Rows from block 4 of the text decoder, named by matrix and row number. Rows with one number belong to one neuron. Each number is 128 + 24 x the weight over the matrix's rms, rounded and kept within 0 to 255. All counts start at 0. Numbers have three digits each.
# fc1: MLP up (decoder.blocks.4.mlp.fc1.weight, 960x320), inputs 214-319
# fc2: MLP down (decoder.blocks.4.mlp.fc2.weight, 320x960, transposed), outputs 214-319
fc1.80:093128151121109131128175152112138117142128106095118125129129119166136059155084131128060133170148145128124131099130177000136122184142123170183105201124134147136128121112173161195096168145215117068107128149125152162133102165123118156110137151146068127127132161127121037114124129121132134052134167160099131204133103142104
fc2.80:080200129142153161142066045155128112128132142121127133131165138066118121135080060131113144110161142255148128117126143129138150128158128134155125128128122170127124139139255081126142134127180155095113103125114131129212129164127120121130129126130089195128149131132135132108108089104138136099140128147125106169133127131115
fc1.81:130155113141116116128140155184123126146075129069125090140088122168128106129128128128088121126137129128123146043120081127128179064175128127143178162138126125168088088128102132151118097120201137151117074128130128162100118133184142129106140138117137130164121147120128078148126134067184196105140153128128128255132128130150
fc2.81:125166123180225169138169120128175112175077043092152057155066128123117195106135129128125133131092212150083178111124062108183127064124087130052171055147107130215133038128178237079255124124226018210000065129132162040128068086114015096220145219076055090132111126177255115124127150117128129135108130128120196130109136090079
fc1.82:130128085128128128128128128128123128128130132131128128128128128128128128128135128128128128128128128128128128128128128130128128128128128128128128128133128129128129128124128128127128131128128125128128128128128128128125128128128128128128128106128128120139128135128128131128126124128128128128127128128128128128128128128137
fc2.82:128128128127128128128127128128128127129127128128128128128128128128128126132128128129127128128128127128128128128128128127128128128126129128129128129128128128128128129128128128127130128128128128128128128128128130128128128128128129128128128128128128127128129127127128128128128129128128130127128128128128127128129128129128
fc1.84:118168128141129128011111128119128109130000037141128128109110126128123134128043041128132122142128128160127117136157062068066143130134128118153127188089128097131181059149124057192163003129128098180129131125162129151255151241127128127127133240131128165086118077101008000172127063128123255156129123128129193083124128126012
fc2.84:127148133141103149135129128114094131128163128127167127121149128128130129129140128193115128122129129110129129128093159128129121098204130132241000159128126130129143002115117128128255136130210122091000154180128123000110127255096188087126255128111077129186128098128128157000170128127161118111138133000129095255121127134200
fc1.86:128159128072128117127127117128152128128127107126133128128128128128128106128083124114124129129136128128128128128128121048128128128128110128128128128128128128128128111128128127129128128139128128118129130128128128133173122128128128127128142131128124126128130086123121078128128137128128143173128179147128128138128128128122
fc2.86:128128128127128129105127128128128127128128128130126128128130129127129127129128129134126127128128128128128128127129128127126128129128130124128128128128128129128129137128131129128128127128131131128128128128124128128127127127128128134131131128127128127127132128124128128127128127128119128126127128132127126124129128128126
fc1.87:101129127128131127128128144130133127136075128091124124128130116141124032120062121131074138147127123131137124135161134111166128128125119140132100219131130125130126126116124173157131135137150104089100122129121134189128128126130127145129143167140075128130130132130129019128118121091131165115123132137127108255166128131105
fc2.87:124129127123128129096119132128123106123130124128122121127167128098121121129108080134125110143124162122128138085098144120133120135128122134166134129118127150116117122131136143127128130129178125128131126130130147122131127129122127124120128122145118158125128127114139132130128102129128146094142128132131126139131086143129
fc1.88:128128156128128128128128128128154115128128118128128128128128124128128127131128128127128128134128128129128128128128127128128128128129129128128128128128128128128128128129128128128128132129128128128128128127128128128128128128128128128128128130128128128123128131128128128128129128129128129128128130129128129127124129127128
fc2.88:128128132122129142117126130144128128128107128129091092138139131127137126129129128180130101131093128127128127120116128127127129154095128111129130139119128136080128130128131128126126127121158104128114155128121129131127104070130134129125129123134137132127132128128134175115104128127108129128116123129127128127184128142131
fc1.91:128082120068125130103117125125240225170079128232148126126123106129124127189125202109101074138098067137096000128082143145098131128147127112165244130074133120128102114134126129128080145128144234215127177133123132196127096161103238114108126129158126137132105019129136129249130136029164013127131134128113045022161128157130
fc2.91:129126129129147032126110127093132129097107129121100121125128126128130129124130125131118000129001137126128130129255014047130126158115138162148128129125136128127236127128121075126124128131021101255255130000135157000000129118134019124123128122127128154136129151033123131120124128179107129146125128121088137017138128138134
fc1.96:133126118140087123136101161132125137162098089133145133119132113129104128121125148129131128087077053128139128142185045128099136129128073137121156131145106080108128075128140109165168127169114128128128127119110136137128121090146133183171127183100129112151128072137126092099165194135131092127154117124128130132163142130060
fc2.96:117177051186108147144090082142150140203131128031109169150097130101040144113101044130037172090102129190125102127127170099000134107242085166127172128112066098135052074129153122158141038186180174144100060199119174255165183077214134139163057182127139154094129140129072138128081214189204199099137185133139128116128128135037
fc1.97:128128128082128128128132128131133128128118069110128128127123128128119118232121128128128128128128128128128128128138128099128131128127128128128130128128128120128128125129128128128128128136128131128128149128128128128165122128129128128128147207124125128116127082123025079128128166114128160128131133128128128135128129128103
fc2.97:129128127127128128128127128128121128130126128128128128128128128128128127130128127130128128128128127128127128128128135128128128128128130126131129129128128128128128140128129128128131128128128129127127128129128131131129128128129128128128128129129128128128130127128127128128128126127122128127128127129128128128130128128128
fc1.98:122127135110121146145130126077116137147140113135135128130127111129132127223120141137075113108128120133132084177174138077116129151138127128138127150147122123139117127128143136223115108128107135128124161131094115129139128144088124125137128254128146079138137125128127103116135115078144100118138112096165131129117136132072
fc2.98:122088128130142180116078128110099134143116143150119091159186139132129128144137116136124151124135000108122133141127236062099100126126103106158087221111126179120126161112222185129119007127203145099021120165129129152144126121128169109099132127140211066152184170115060136121106131152135118115144095170087135235127125130155
fc1.99:133128117128115116146117119128103128140056128129128118133089123106128126129061081128178131178148117155119138139097051141126128130111126113169164107098128141162128128130129164133153144127142100161130134128128128109128096131143151120079122147131136128167094128099058130153174100048123129142182106135099160203091121128141
fc2.99:120129188129138128190255128136116129174107141143121127152072100192128126111149158180063134125101121109117110125034063193130146099130113107113189106143144096172107215099115219092174155071132130137000133118082127109131063127162125092124146196112149097194252098125141123142159080112092102255000000158115094255128126125149
fc1.102:134119055136128128047147132157090129131000085118124142121048191131116126128079087128174125108129133135141064117128065072131133173100130075128151177110127107121197114128126085139142000126122051134124128128156128129203121122154139139147132245130125143148128111131021047158145104043119197187131165119124241129197110154000
fc2.102:118152164144008170130173124087098141131148134082085131088121096166128123120129111238108134169143127131125132126126135129091124082214110139255080202189168113130160000095095127137044130127178126113114134138187126121066143124130154111127255128086098133136113178119127158000157110128231137118196104129128142142087128071146
fc1.106:129128128087081123128247128212255176128089124155128131112117129128094099191019113109128128099117128128098037128162092051044127162079128108125133226101111050118080128148135170131128000128104196128126143031121127200128128035101140124135128143126166112080183065083115128212122170049131111133126177128147103252133146137113
fc2.106:109140125138139128127106127129017131126128127146128149129255130088130106100149128128123127118255118130130255139000138255087099132126097163149129000126128255109133186125177134195140127128129134109140128255097168010128130188000130128126123119161080174137102128210127128069127127142124124128131187125052128128184124126127
fc1.107:128140128110128128122122128132142128131127115128138128103113128128128120129101108128128128129128128128128128128135128059128132128123118133132128130128128128128128118145128128128128128159128128128133134128128128128151110128128128128128129171123128128126128126100072082128128157066128156128131132154110128130128132115105
fc2.107:128128128128128128128126130128128128128128128140127128128128129128128130128128127132128128127127127128128128128128128127128128128127128124128133129128128128128128136128129128128128128128128131128128127128128128129129128128129128128128128128130128128127131127128128128126128125128127127128124128129127127128129128128128
fc1.109:139127085128165123096105130142104129145035128119128128127081142118119169126080128128177120108127127129128128128123103132112131127112128121135153127145122128148120114146129118121138113131170107189126120128120161129128112116164128113114124231128127132134122136050026127143147128119128153149127126126096128139104123130128
fc2.109:131184114135126124134121151121141121131131133071112130171125143134135129068146129162123070133029156090122128112152091175213144128127133110218125255108137131168127120120126064128125132225129131110074144164125132134144128123137094129140173127174062153124158130214132135101083142133160128127115110127121111107137130130134
fc1.110:128187127120117128123119126175139147132128101028128133128120128099125191129055122125106141174138137129152116006129112128127156135128125167159128230132129135202118106145155093186131131216164118126128138133123170121160095136177112138128142149154015155125108124086000105154116168127129240083133141129100126138141133128118
fc2.110:128138131128255121122128129146110125156133128032127130128172122110127109127116097165025128125148135137139157127113163214154122130126127126131154089148128155128126095128182104136122183130119128000144177198113160127128130138128127123123081128133012113132155118128153148163126125100125128033134136135148123111131132129135
fc1.111:128148128076128128121127128132138132128124106127128121128124128128127117128114127128128133133128128128128128130135128062128136128128115129131130128128128128128128091129128128148128128148128127128128135128128128128177127128132128128128148194123128128125132128118024078128128171126128175130131133162128128133128129125122
fc2.111:128128128128128129128127128128130128128127128131126128128129129127128128129128127133128128128127127128128128127128128128127128128127128125129129128128128129128128145128129128128128128128131132128128127128128129129128127127128128128128128128128129128128132127128128128124128128128118127127123127129128126128129128128128
fc1.112:126125141096119149117147150108137124127075057099126118127128135148131128220128118148113094161108127150138108162166118073117121130123109091129153127127134135127153127118128151176117116138159124126132103121136093144116139142139145169146130179105128088130163129126072077131143124103128109121255124117108147127179113134000
fc2.112:132099086128167089073128131155135130141161141149150132138178140108046148129133127085154180114156113088101120099130223063086111123117171191105130154121132071128043131144067241131176089160120145131026110118079142134162120012123079127127097112152165167128127135122152158110128140185127129094101129134089156164153163136132
fc1.115:143128117042080123110123183117128090118002064128128134116128128106130127255105135127145119117067124128128128128237000000133149163128128125128096243056113108109065125134126075153085044128158132138127152125103137148129082144111159124132128128125255111108189069012027128127110128149200093136120130128137203134142120128128
fc2.115:115123128114136116047105255128177128131127124255127127126244123143135077214118116129126176128128163163126125153010157212127128128125144128000136097170128145117117131127125166128128255226161130128128052127051108129097131127141125255211073128128101156126097129255128122079153115001117133131251132128130156255128125129112
fc1.118:183142122136099127128056124093116123132105084181228150128128089124127160129115127124156133128128106134163080132126130136148128104144106137118142137147097087130117122127123138232103128131140131109159147098143094235194129179108208125130129133119110134149100081070124054194148104161142128155154126125128148147104128128130
fc2.118:074109099091175112114128101128117126151133128255121170110147136138122129115094106165101204065121129159128126152177151147196129136126111163243142144114117100125115094160154190127070108166103126154126128255133178118127131163126112141125129121152098158127126096124117084126082114130146131103126200218130151176137146125119
fc1.120:120128120066128128114128128129145131134106088129143129125119130126121115128093113109128136159128128129133128132136128050128134129121092135132130128129112121128128128141130128146130128142128128128128139128127128128161120128133128131128132149122128128116128126107059066128128160115128154148128131154130129128132128127115
fc2.120:128128127128128129128127128128128128128128128129127128128125129128128128129128127130128128127126127129128128128128128128127128128128131125129129132128128128128128139128130128128129127128127131128127126128127129129128128128128127128131128128128128128128130128128127128125128128128126128127124128128127124128129128128128
fc1.121:089127128128147115088173141250193128144102095128126123130130137099114060140121051128135128145128129112132150096120119126118155125127128143129120130084129124095121141127189130126155126127128134131128126124125152158123105128160133135127127138113128177118102128198144128135134137033110170128102140143126129142115125129106
fc2.121:126123149133132142134145133126157146132118127093117125140129128117114202063129148103105255134185108129118138126131127208130125129132126150107107117166134130123128083120127102122093201107156130081106137137134134127136130137143162101136128078133114133123105127141128132127129133178145125128127128216126091087121143135138
fc1.122:128124128131128128128128128128128128122128128128128128128128128128128128128128129128128128128128128128128128128128128128128128128128128128128128128128128128128128128128128128128128128128128128128128128128128128128125128128128133128128128123128128128128128128128128129128128128128128128128128127128128128128128128128128
fc2.122:128128128127128129128127128128128128128128128129128128129128129128128127129129128129128127128117128128128128128128128127127128129127128126128130128126128128128128131128128128128157128128128129128127128128127128129128126128128128128128128128128128128127129126128128128127110128128126127128128126128128127128134128128128
fc1.126:094128065116099115126141036128190137143109059013130125045038128128119130123033127083127228124144129155089115134094045183077128131127124087083122077128090107123108080166132149137092125073086141105108124097128058174127145135255200136130128144129083128128129115151120128222150183076144106159141191128127121142153144128127
fc2.126:158096128124107132131128000127107130110127129126127126127000142180125254088078128045161255130157132126128127128078120255000129128128127129044107000129153045082129148128110134061149138000128128000000127099134118128128130116179168128130128081131131129127179085127255134127119128214048099255128126083125127027157126133128
fc1.127:137119096129130121065130129153096031067057105151177125128128142183127157162113127113145125128110204132140125111029133176128188124133126128128106128129126128147095083129121058154129073126245125168127150137187128095128127131144109060073149182132207128128128139128128000085123120171133253127134131113128159128150125115127
fc2.127:136114128204122124128127042116140068030127151142118175131053129125167189129127127116097127019122150187128131153129104134137139110124127119169099128135121068126051209129124000127072104128128131131255024129124136099043182129195071131061085072255103127064247126150130129131100145251128131101116140119149116000141119121106
fc1.129:134128129044127105128130131123132132171110088128131123126118123130126115218121165124103129124126120128129096184183128028137129137123128132125127134139118079128128126138107153181130135136120129133123129121102128128130093130094150126147125224128124095137131121133125075138139145068128113128146133109143127131113142126065
fc2.129:128135128126126132115127128126128128132126128133129128131130127127129126130129128131144128127121113128128126129127127111082129127128127123133127153128128129128123132127127125128131123128163128129118128109128128138135125128150128133130136129126142126128132128130070129126128128123125130140121127128128128166130129121121
fc1.131:128128129128128128128128128128128128128128128128128128128131128128128128128128128128128128128128128128128128128127128130128128128136128128128128128128128128128128128128128128128128128128128128128128123128128128128128128128128128128128128126128128128128128128128128128128128122128128127128128128124128128128128127128128
fc2.131:128128128127127128128127128128127128128128129128128128128128137128128130130128124129128128127128128128129128127126130127128129128127128126127133128127128127128127131128128128127128129128128129127127128128127128128128128127128128128128128128133128130128129127128129128128126127128127128128124127128128127128129128128128
fc1.133:128128122083128128128146128134139128135118053119130128125115128128114118208114128125128128128128128131128126128156127071128133128119128128128130128128128115127128117133128128146128126129128128128128137122128128144148117128129128128128128205127128128106122106128057069128128160119128146132155142127128127136128132128076
fc2.133:128128128127128128128128128128128128129128128129128128128128128128128128128128127128128127128127127128128128127128128128128128128128129127129130128128128128128128134128129128128130128128128128128127128129128129130129128128129128128130128129128128128128129128127128128129128127123126128128128128128128128128129128128127
fc1.134:128138116038134129078128159113129128131062097034128131130132126128122094140116128128079127058124128157128129171128214128225130149127128128130176128115129129142135109122128128128125161128128213129127105128128128153255128107067142134128173255103139127127123000128003002128135078088128137113186128128082149159128128128083
fc2.134:127128129129126140129128129128110142128128128171128127128130128129126121127124126129056134193129094128128128127127130126094128128128127133119127049128128129128129091128128129128138128128136126127241126134128126128129127128226132128094127129123128122125123128000128128174122129108137135128122128153128128128127125129118
fc1.138:125128106134127140043087144135129116123043064071128106129141119123126129128129128127145127128128101127162151130124065135125133118128128117128180126140130128129106112129122169178124129128190138129115236128105147206228124142163196186090169132127113172130119115074000082128189128128131178128226125127047128128189128132128
fc2.138:128128129119129123133128130145124128134081118094131124114255124130124128129112072126115135128136181130129128145059127255081142127130111130153139206128128135122118116129218131135117133155113125000000204127126133128197118151131161128129120129102100120102128122145127116155088131079126140117104156138128130255128134131128
fc1.139:128127139028145104130138135117136130072015126149137118128102203079128128127128128129188119139101128127175078119102027128139128171053132126113183157014164132139065128115124131114128126128129052166121253131105130105128120128133128115107128131144128133124172085006127133178143134124128108169122119125062165129171107129129
fc2.139:090122127128110132126204128129141130131129124129131111129030054255115074128127119071129255134136111205120134143127128115115132117133134123038092009138114101127135201140134198128160091129121199122255128126127124137075106130176128136125000127080140113129127129128124161127231160067125128136211142156158099128120126056148
fc1.143:125136128105128128111125127134129133130098101128128128106120130128113124130098114110129141139128128130132128133128128071122131128127102139128128129128128108126124128130132127128129128150128128128128128126128128128207122128133128128126155182109128125126129124096070053128128140127128133133138144158129128156132128109098
fc2.143:128128127128128129128126141129134129128128129139127128129129129127131131131128126132128128127128127128127128128128128127127127128127128125128132128127128128128128131128131129127129127126131135128127124128127129129128128128129128130128131128128129136127132127128130128123128124127127128128126128129127124125129109129128
fc1.144:139147128000087158124128104132185131139091127146128128132122172129115131128086129103109143179128123128244109097127103044101172118121106128128143134108134093159106128154129111147128179128136125163144128128128129128147090133138127128129139128119128123129124043000172073127129142117128127128128148128127106095128126125127
fc2.144:117113127124140128119126137128127127127128128228128128128129129128127124130129112129128128128127034128128128128000144154129128128127128123123130049127128137128127140128138128129130125128129133133127128127115133126127128129127126128111123124137132131123130126127134169130128126127114131129127097119127128099130125130129
fc1.147:129147137048135092149128126100177048114130048127129128128128112161115159207126128126126128123128142129128128152133115037134111129125124092119113121129138130128210128130124117128106163128123128167144119095128131128129133150073134109113135226132125099135132120126141103128114114129128128160138118134198093118111130126116
fc2.147:130255130117130128131089000177107128128168092154131130150146143081095143129139125116149208150138103103153152125116137177138117134139021138126114098113086175113129095131171117156128155114100116094167198126088157143192135127128130160099120115198128145124128162135231130115088168131129110200128117255128133051129123098128
fc1.149:134149128091183111136104126144127095110116127127135131098126145152127120162141166064169152114148126131180124107121135121132164089131128138085136132097139153114160124158123185136128113173164188107070172131127132129159095066135116078187128156120136116128114128117051084127169135214119163103171108111060129127093129119149
fc2.149:138128115129124128163113130127151118198127153106049149185110129064177137123125151157115125018113130195143066159165153115151128124127129123156109193129128129131098153131113127104052128126119123134129127127083120235033081143179063127111127125157129127136062116121087136055132135129115198091124126146129129255128134132133
fc1.154:128122129082146122079129118109127131121139129182130130124089126119087131131121193039133207117149127123177079186092186022128118131129098132015169195103133055153083158133128195194051130160135152126126131069131000162216098020128129145136122133135099152090144085129090060152160127135105128114170128127016122255123133129136
fc2.154:128122124117129068128119125128127123131128126255177135142251131115126131154139133050129139114127088129158107130118147044051129128127139152085127128125135128108112204126126154126131131139148133139152121111099098027170130126123093130114011128126140133132161127130255132128115127124113114112122130124122127090129127126108
fc1.161:126144133000132135135140094134128128127097124142128126107119128163129108117129132127133148175129131108083147106125114107128129124130125114128128123143123110134124126123130138128132127127139129128121128123138128147129129107137120124124133127106119104125125132074181072146132198134126128125125167133132117108129135128138
fc2.161:131152128116126154112110129123127128143127128107108163150152129129128168128122140128129146117127065128131126114121119085090130125128117135130128152128129134129130083124097129125122140130135128166128132160119128129123073133172131129128129129129255127129128128132128134069103178157141163171074118134128126127129149108123
fc1.162:128156128078128128128149122128144128128128059128128128128127128128119116149107128128129128130128128128128128128128128029128128128128124128132128128128128125128128110128128128150128128133128128128128134128128128128188120128128128128128142156128118128123149118128086066128128161127128161139128130153128126136128128128096
fc2.162:128128128127128129128128128128128128128128128145128128128128128128128128128128127132128128128126127128128128127128128127127128128128128125129128128128128128128128141128129128128128128128128129128128128128127128130129128128128128129129128128128129128128129127128128128127128127126128128127126128129128127127129128128128
fc1.163:140127128060108128117129093132151141125076117159128128128129125128126101128131128128125164185125128126128128130134114110111159137122123090127130128129124099121133128129128123130132115128126137128130130104100129190128087127119180135130130132128156107139143123054159093128129164112125127147133122131139130127167130123122
fc2.163:129133128108125161080111128128142128128118128129127128134140136128127126130127087132140127132183125128129129127121127122090129128128124131126130138127128133128128114127147129132129129129151134132114130127120127129128112125128132131128152128122151133126133125126132137128119112140122145126113119136127141107128131119125
fc1.165:148129085000128126126131121137188154137001089128128127126000218133128128194128202099123128114067061128111000128128050143192128136025128139126191119034111088128102129128087128128075119128123140156128192129116075130128049123128190111128127154129128121133062000129134128231128128109126075173127126128117128082120190124128
fc2.165:103124124220204128129133112110130142125119142190030145125000100112128116137176118061112255143128106227099122247255127128126112128136127069127017128128154114127207128130163126128231057085139156255162005000133252000052141190129125126128127156149135129125147106129104129128148092106145076215124122116137129000157128204122
fc1.168:152154190127151120128119153150128101131058111108143137119118120181108163141128126112079134175137138132203128102056097123129133085141127187091165128129124128172125067149122128141104150178129102193100128141113137136166127121128129096108117162128128133137132142129143097164144131126154230096145146133045125128117125125126
fc2.168:127133126120133133128163169139126121199064129129094094053129131129136144123102023128128013160127255129118144127131123180032128127133133090129112008143126245093168084149180020130158070069174077131128121127159203134104201130159143151139135147096246159129146255205168131000115115058114189120128137077119152066160108156037
fc1.170:128128128131128128128128128128128130128128129128127128130128128128128128128128129128128128128128128128128128128128128137128128128128128128128128128128128128128128128122128128128140128128128128133128125128128128128128129137128128128128128121128128128128128129129128136128127123128128127128128128128128128128128127128161
fc2.170:129128129125127128128127128128128129128127129129128128130128128132128129129128128128128128128128127128128128127128128128127128127128128127128129128129128128128128129126127128127128127128128128128128128128127128129127126128128129129129128128126128127127130127128128128127126128128126129127126128128128127127129128127122
fc1.173:095129050086177138114126134127138134252134128144127129124063157123131118127113155130128132088129085121152123216154104118133127127125126113137101154114121044148072132128140128166145071128125167138117117120115131144126127129121128194146129193107135124114134114145025087122142191117134126130120147136127169101101141123076
fc2.173:122125130093151157080087145165117139174128120171114127128179149121188128204128185106107000168127111073128120130190142088127118147078127208088127128113108006115177131131138045105166140054112064189133160098057131128118056127135113107143128139129099113120150134135021143144113196130077129141098204072123141128114167118146
fc1.176:103150134112124164063145128132127106127098127136128096136147133120128082128128117130096116217123129128157128109117126128116188138128128139128155128127127124125115131125129104126137145126168128129131146144100161125134129134131118151073128128125153126116129124120147127113118129090125173128124128128189128099144126123125
fc2.176:123130134131132131130115153000135124148127130203127125128148102129131106126136186164027127115128129113092150152181117127166087191128152127134020133151140018132129140125130130130128148112087146122131097042117115118128113129109124128140134129127129000201130122255125137118152136059137106128140142120094023128183142152147
fc1.177:128128124088128128128145129131136128128119064121128128126121128128105109182114134126127126132128129128128127128149128034130128128119132128128136128128127119128128126129128129157128128141128128128128140126128128128199108128141128128128149208126128128113134121123031065130128170121128145142128142137128125129128133128093
fc2.177:128128128127128128128128128128128128129128128136128128128128128128128128128128127129128128128128127128128128127128128128128128128128128126130128128128128128128128136128129128128128128128126128128128128129128129129129128128128128128129128129128128128128129128127127128128128128128109128127127128129128128128129128128127
fc1.178:128126128133128128128129128128128128128128130128128128131128128128128128128128128128128128126128128128128128128127128128128128128128130128128128128129128129128128128126128128128128130128128128128128127128128128128124128128128128128128155126128128128129128129128131134128128128128128126128128128128097128128127128128128
fc2.178:128128128127128128128127128129127128128128128128127128128128129128128126128128128128131128129128128128128128128128128128128128129124128127128129192125128127128128130128129128126128128128128128119127128128128128128128128127129128128128128128128128128127130128128128129128128128128128129128126128128128128128128128128128
fc1.181:176127104076134123129120128127100148145116120054130147118072128134128168127117129124154129118126128161147087139141095129132128129120128127113119183118140083152131123130102127128123075148116138129118128128129106135185130129130117123174139142137128102119138113128000074149128149165138204131128143133096142123151135129126
fc2.181:129127128125121132115125128128132127128121128124119128132213128113127120111113121129132111134128140108128133128151126105128127128118134079134122173128128127125131128129142132128130119128128130111126128127111135125129127111128127135135129127129182128128170126125132128126127121128121128134117111131125127132132120133124
fc1.182:128151128088128128128121125132138128128121079127128128128127128128108091128119097127128137128128133128134128128129133087128138128128112128128127128128128128128128119128128128131128122146128128115128134128128128128228118128128128128128148204119128128128128058122071083128128135099128161128133131153129128141128128127106
fc2.182:128128128128128128128126128129128128128127129131126128128129129128129128129129128130128128127127127128128128127128128127127128128128128126128131128128128128128128130128131129128128128128132129128127127128127128129127127128130128130128131128128131128128129127128130127124128127128127128127128128129128127128129128128128
fc1.186:140132144103048136127098127127210118126079119145134131113072128128041128128125137113156161174128118128186131090128056074128132126123099099106179208142129129154129128128117185191048131144128128125128134120129093148223111104123110157128130128105127101126134026000094113157128130128128114159125123128128111172107144127123
fc2.186:132127129109111128142138000151130129093125106127127103109126191183092157018128130121144255155199130065128130155089121128120107128129134127010175106138126120128128128128134195125195179128134128012097132126128128226139131106243103118124128118125161138129128124122155114126138128083129128137115128128129128130152127128129
fc1.188:125136128128128128128125128146128128128128110129164128128128132139128128128128117128128128128128128128128101128127128128128150128128126130128128128126128128128129128128128128128128128128128127128128136128128128128176071128128128128128128139126128128128128126128128090128128129128128192128147128128128128128128128128107
fc2.188:127128128126127135121125129151128128128107129129118108137129131127131126129128123147129119128119127128128127107115129126125129128122129123128131147125128128103115130128131128123128128128130113129123128128122129130128115094135136129130128127155129134127131127128129134127098128115126128128125128128128128127148128131128
fc1.189:123137128099128128128128123128137134131110054128128128128127128128109111128105128126128140142128128128132128135139128037128132129125123128136128133130128121128128111129128128132128128153128128128128142128127128128202120128141128128128133193123127128114130124112081054128128164128128144131128129144128128128128128128093
fc2.189:128128128128128129128128130128128128128127128132127128128128128128128128128128127131128128128126127128128128127128128128127128128128129123129128128128128128128128142128129128128129127128128130129127128128128129129129128128129128128128128128130130128128129128128128128126128127126121128127124128128127127126130128129127
fc1.190:094163126115059141143136129073228069127131053068128113137128114119124162139101127136151144169151155122142160133128037060099132122138128115108150115140130128112116127128119095175128222137131150128190113095130148162150126168149128165109102141122124128123133132094128132151127191109151129128146085128149128082165124144143
fc2.190:130075132126118127130255255122131024150184135135154119088209147128148113127194128255141057131052234125128177156126127079134074214125250025054050123126115102057175143126135023147132134000120169099130166114153075061115138255154052129235173137141195101125112207127255189086143124054130206049114030161172117134124128129160
fc1.191:127142121108129128122130129145121136133123076083132128126128128128090128146110128120128144131128127128136126123128130104128128128127128143127131149128126128125124107130128128162128128195128142128127141128127128128189119128146128128124134147128122128113157121125000077128132148122128141128159145150129127134128128128095
fc2.191:129128128128128130125126128128128128128125128130124128128131127127129129130113126130128127130111128127128129126128134124114128128127128126129129145128128128127128134128138129128128125127128131128128127129122129128135127129129130139130129129128128128128132127128128128120127127128124128128127128131127124123132128129118
fc1.193:128128128090128128128128128129133128128127056119128128128121128128128121215114128128128128128128128128128128128144128074128150128128128130128136128124128125128128128130128128138128128132128128128128144128128128128161126128128128128128130219111128129108127125120042078128128189126128187128128134128128128128128128128119
fc2.193:128127128127128128128128128128128128130127128128128128128128128128128128128128128130128128128128127128128128128128129128128128128128130127130130128128128128128128136128128128128129128128128129128127128128128129129129128128129128128128128128128128128128130128128127128128128127127124128128127128128128128128129128128128
fc1.196:122131108138122107081033076139116127095064101133128139143144133129127127126129141121149212120141077139170130217179143117089148092149123146088143097132136101104028133121136090200161151139101152114130132122122115155255118156165216092139131165124138133149128087128073089127179169136136123126141083132127133104100117097148
fc2.196:102127115146131126141114069160146159152045138094114144160098153117123103197143125099048139119130000134122122192075165000123097124125143241135218133166098073130137127125117089127127101180114136093116069040119158136128115110000116136163019124102133119128149119128122106125128218130103023155127124076132126186140126117112
fc1.201:129128118127128137128130128128129127128128126128129128128128125128127128129128128128127128133128128127128128128128129128093128127128128129128128128127128127129127128128128130130128135128128128128128128128128128128128128128130128128128128132128127128120128128123128128129132128128128128128126128128128128128110163127128
fc2.201:128128131126128137128126128139128128128107129138096097137137130120132127122129129181129112141120128127128128125128128128127128157127128123145129138120128132097127129127130129125127126122164109128123151128126129129127119100128131128120131125135129128128135129130158173102126128117125128128125128132131128127175128148137
fc1.202:128148128088128128128134128128135131128113075128128128128125128128114110128111127128128129140128128128129128134135128056128128128126122129140132128129128128128128128130128128148128128139128127128128142128127128128183121128135128128128131163127128128116140128116069054128128177125128146144128149150128128128128128128121
fc2.202:128128128128128129128128129128129128128126128132127128128128128128128128128128128133128128128125127128128128127128128128127128128128129123129129128128128128128128140128130128128129127128128130128127127128128129129129128128129127128129129128130129128128130127128128128124128127126106128127127128128127124127133128128128
fc1.204:128128125104128128128139128136143128128127084117129128123110128128128120194104128123128128128128128131128128128130128080128129128122128132128129139127128123128128117136128128170128128135128128128128136123128128128164122128128128128128128188122128128112122112118049050128128173119128161128128138127128128136128132128124
fc2.204:128128127127128128128128128128128128128128128128128128128128128128128128128128127131128128127128127128128128128128128128128128128128129127131131128128128128128127138128128128128128128128128130128127128128128129132129128128129128128128128128128129128128129127128126128128128127120127128128128128129128128128129128128128
fc1.210:127175129051126133126117106127126111100098054067127130130039128137115129122046128123214154133129118127155128151130063084096128128129094136128143136110140112143140121127128128173129133128120126133129128128109128126178124119167109175175140205097092123125133113098032053126128154151152175144132132134162128120128137127097
fc2.210:121128129152124135153196135124128133128114143127126129129147128125128126131128159163118129117128132166126128142142129047106090127127145082205124128128133124121135110105144123131121126127157132143123124124129158121119131133127137132127139128149129140147109132126132139125122164117137130018149095129137123000129128137130
fc1.212:128128127093128128128128128129133128128121089114129128126117128128128122181118128128128128128128128128128128128130128090128134128128128128128131132127128120128128128132128128130128126135128128128128139126128128128166122128128128128128128202127128129118127120124020041128128155125128156128132134128128128134128128128119
fc2.212:129128128126128130128128129128128128129125128129127128129128128128128127130128127132128128128128127128127128127128128128128128129128129121130129129128127128128128139128129128128128127128128131128127128129128129129129128128129128128129128128128131128127131127128128128127128127127123128127128127129128127128132126129128
fc1.217:126146128000091153072128083128163130131081128124125114138128172100123134126027140114133131232149111128255097125130099044101133128072088122132170137052134124132126134137130128166141185129128129128157121123128120130145069093162115147120129123142120126067128057000128069117160175111125123128150139140125119085148126123124
fc2.217:124055128116139128127109035106127099111129129161128129148138130124127120128180121127129128125140000114139129128069127164129063128101122127117136019120153170128126143120133128130132128117138140117135122110113139110123123131133120128104000079128149126123128127131150208152104141144109124124127000127132128023129129130147
fc1.218:103131108136113128114099062128127118132127070131187133085128116081134200127116133127132128115146100128128128133204104074109127123177098134128082126159097127129128120160129147186128160123125140180150116032145103136165132170138165134131131125127058137146128109137128106128129142142128083134128213128061129128126145127135
fc2.218:124123183139124166137084036070126098132099130174000112097077133169118155051051127216126155137119136130121116239138000112117125119150110099172040111127192089112132073153107255064089018113135008231101095134114126000116142077150110131127126128123104114108128128128097131082098111119154232180111176127129096138207118154136